config.yaml
arch: "unet"
train_examples: 145000
color_jitter: 0.2
task: "super_resolution"
residual_init: "zero_last"
optimizer: "adamw"
eps: 1e-08
batch_size: 256
warmup_steps: 820
Rows from block 4 of a small image super-resolution model, named by matrix and row number. Rows with one number belong to one channel. Each number is 500 + 40 x the weight over its row's rms, rounded and kept within 0 to 999. All counts start at 0. Numbers have three digits each.
After each channel's rows are labels from the 100 images, of 14848, where the channel reaches its highest value: "strongest on" is what is common among them. Only what is clearly more common there than usual is listed. The data: rendered dice on a table. In brackets: how many of the 100.
# convs0: first 3x3 conv (model.enc.2.0.convs.0.weight, 128x128x3x3, each kernel summed), inputs 0-127
# convs1: second 3x3 conv (model.enc.2.0.convs.1.weight, 128x128x3x3, transposed, each kernel summed), outputs 0-127

convs0.79:469482426384492511478484479522456493530459443588441520500524483510497444519437556496507441580461511479506449446525477545495493526387492545483505553567523519485482488514510496504510526591442537556482447478493498437538517414563520501533512537472502512548478520510498529452515524460499447549485479481445475501487542541490522502428512508537423499525450460574510544462536502555542411501531
convs1.79:527491522589476479522442476498527433489485403526514553497534491449438562504506519465506512483532515512449536491500520428472494438590449518472534483583493524470394538559526514464490521456544459467495537570493483534487532579507530492520518470496482502527464512490505456493490510385526505462499525440524542487490455460519477537503479532513504517568529510375411448538536454466441466485506
strongest on: black die (74)

convs0.119:468468446544481466524448481407463410412510499475518493548494514476481459577496498474506485502516431498536405460422495475459529464533482486511451524520538520455492449494510441457477433475489473522444498539495537501483475544462529517542460550448515390476459526459464488392440504470479461536483494499392473494517470522461512500502521490556467469462424440515524466503529455503544544498557
convs1.119:458515564557515555518527527544515499507508498498499526421486447517495476501452485548539530509514540494519558536557526540522478527489481487544496555541477526535568508572457430569587587542506513525543502512487485493521516595524439521493528600529467509503558510511503442576477538474496474489538507493539457489493483445471517545538514564509516552540545494532423563487448577494460404557445
strongest on: black die (39)

convs0.107:496534579511523485501517475534427522519433458570508528436450480491535608509479479477542529560540517468460525487593552515518493483525489574466560525548516561477488473532431486521534488513539432473491519529497490422489545532516469497551531494514466477522497484484466492464464544380459505536530537513580497520443510498469471507591445506541460472536467513445566423491553499501505448563522
convs1.107:510471481428512518463511510484472443463529540495445450506536510495510458487525447511432484509422449501506464511403453480492498511415521428511449451384495429517576491444501463531442516472492500543503488451524446496493435447456501517425460487444527440487494538484481527506433418549523481479486524422443470519512481511509504491432515521428440503459479481552542517455554479560487539515465
strongest on: white die (41)

convs0.27:521402474537424509536533537521531495540524496580462516488519524574519512511539528519458408441485468529539428493483501496501504533506423526546480494514482510528451475512469527488471496517488505477412510441497497517489531417504502497508566455482488571497420515451465628486472500501532414516512503485476474512473505567478534511522490522484409539518396544539541529493542454507536578439515
convs1.27:495538458545526486427417440484438431465455439475492489449432511489400482500508533497512512502538535498475465451534443477559468425504488544437479507489527510456414526460522490534505530494542509529494507523492498452476537540502541500512504471388507485477551479532496463496515535510477570568475468512481480482467473447493444493403462391519473467467513449444477476444481557443528466467438
strongest on: white die (37)

convs0.71:464444511541470550498501503488462471503558497569459418498492490431479439571487483513485534538500416410503472462527490427383495543516510494483509502566493457463528531462532550525517528503495519474474518538478484528491455438456481528570497542528501453453434533500454483502511496481443445447510403430467433492524471471507491454508562495515442553479471480441467544498460412518564482480543
convs1.71:518545459475529416526451487457516463478517454453477553525526459507469562504455514516453396515487554535481443532496531460528519491480497483501538467494467522435432474503510440380451390476445530418517501539524464431480494486506515496483443517444484489519494528518510430532376450546527522535481563493541464432475449541546482481460419506476539501488505485533489475495465527503505498485463
strongest on: white die (44)

convs0.98:486448397470505553523457480514463535520396503476510507428430506482535443545471520461524471511497466540545519470473458519441471431475489519516482493508462536486495512450498539491452502473484495525496482549494360514498492349498462491531473408545521498457448389520511500494537535466458445475461470465501466518508540436483496458508527492540492485491474506515536513444456470475417486505495
convs1.98:519544554533491496526559506477500506527583503452482513486570550465511498451458490586460509517517547494459506531513519547535512529516516449503481502512470506505462484545506443483456527522523533473543474488522611506512527304506445497431548387507474530507516450497476503518545535493489516469515501544505478486496461583530502495507475601449506514540507551548483490497485474466504557507587
strongest on: white die (36)

convs0.22:549488438472461545480625512478466441473471461484485469503574554495506473600448480437470573550510500507521487437485487505459494524451476407481469428471514472458550499502431459493500538513530475485491510498514531494426475497449560502570524553511508439495477565539509424474559526511444503384546493455514512468536558516545517476537499482528461536451547538531496493480541505467517506551480
convs1.22:500482494472425485483475508560493438455499495539482525461441470450559502447461522486509466466480523468471525507521487453521467499457451504568453507533455470530501417506502435461460512495441504525503460492496403456501497499505438514493479490458372467488505396421507480492455444436536511504511501498429457513395441434490549559530530443493483506519478510456452493458503438503451455539442
strongest on: red die (39)

convs0.84:511474500514459491517590501504422562487541461499529487490524506511525529541574509450485491455475484479428533421470520558567515490493444554450540485498552547437506480489485554452441522534510502511463486508443561469514509558513528451581594499529526549474491572515480516546555521443462496540496436493506587468515533473444436589548469436552540460516473507442515447547478470507461506492477
convs1.84:498533499523471478514487487498530461448493519531446456505477464451474465457427505534499495506510553518513504499495441397445461513502474478525523492487442468518480500508477461476441511487534490485480489479494423425459489423466481515412420439407433445514507432454480514451456445516498527544543541508425384481445435493523540534415424500432446547517500463519516476478527485493503462530507
strongest on: red die (49)

convs0.3:503444489450535558515523435454484472520497531454526542496444542384508530464479501465478473526511519497494447497452509500535508503452453519528513502502525352489486500533567508436508489505521508498502394520500427487501530573511405506561499569486498537513509492497484549550514543447484559555488474520473541441524411422532524521445465480573522488475505493442538543516551494561501510526535
convs1.3:509503500569408478475497509520490404494469435414500510462526493539523466528476527528403511500558493484457551508509490527532473512541484532464401526485508501528505475500489445530498498459468491489464432575444621448539482537557487477482441453487493412489538507454481425472512500483400503427445482455481525512534509530502497451496498486550496471544527511485510506449416490493507487481407
strongest on: black die (35)

convs0.54:576453481522457553461547474520451431555502533557476446482454525509430537571419538522518517453517457488498461496504500435470497497502533535540482514561490438491442500507536486528502518404580515539475555545476519486483404495458455538594509502481420487548480456395491515484473413489462506472480423494466492482483423517485512462477508508522537519499491443486548458486446510525526470535528
convs1.54:492543450512549379537453447465482505478496529453498470465515466535459503439477512532415411527546537557503466514426541494573458506523502510436524482518480530457484514519520486485535424495387519448505488539464504509483524439483505428456497462480528466518522480555532460454500530509473549542530565538555502474497481512512506483479469465491536455512496463552522553543423539470503565380518
strongest on: white die (44)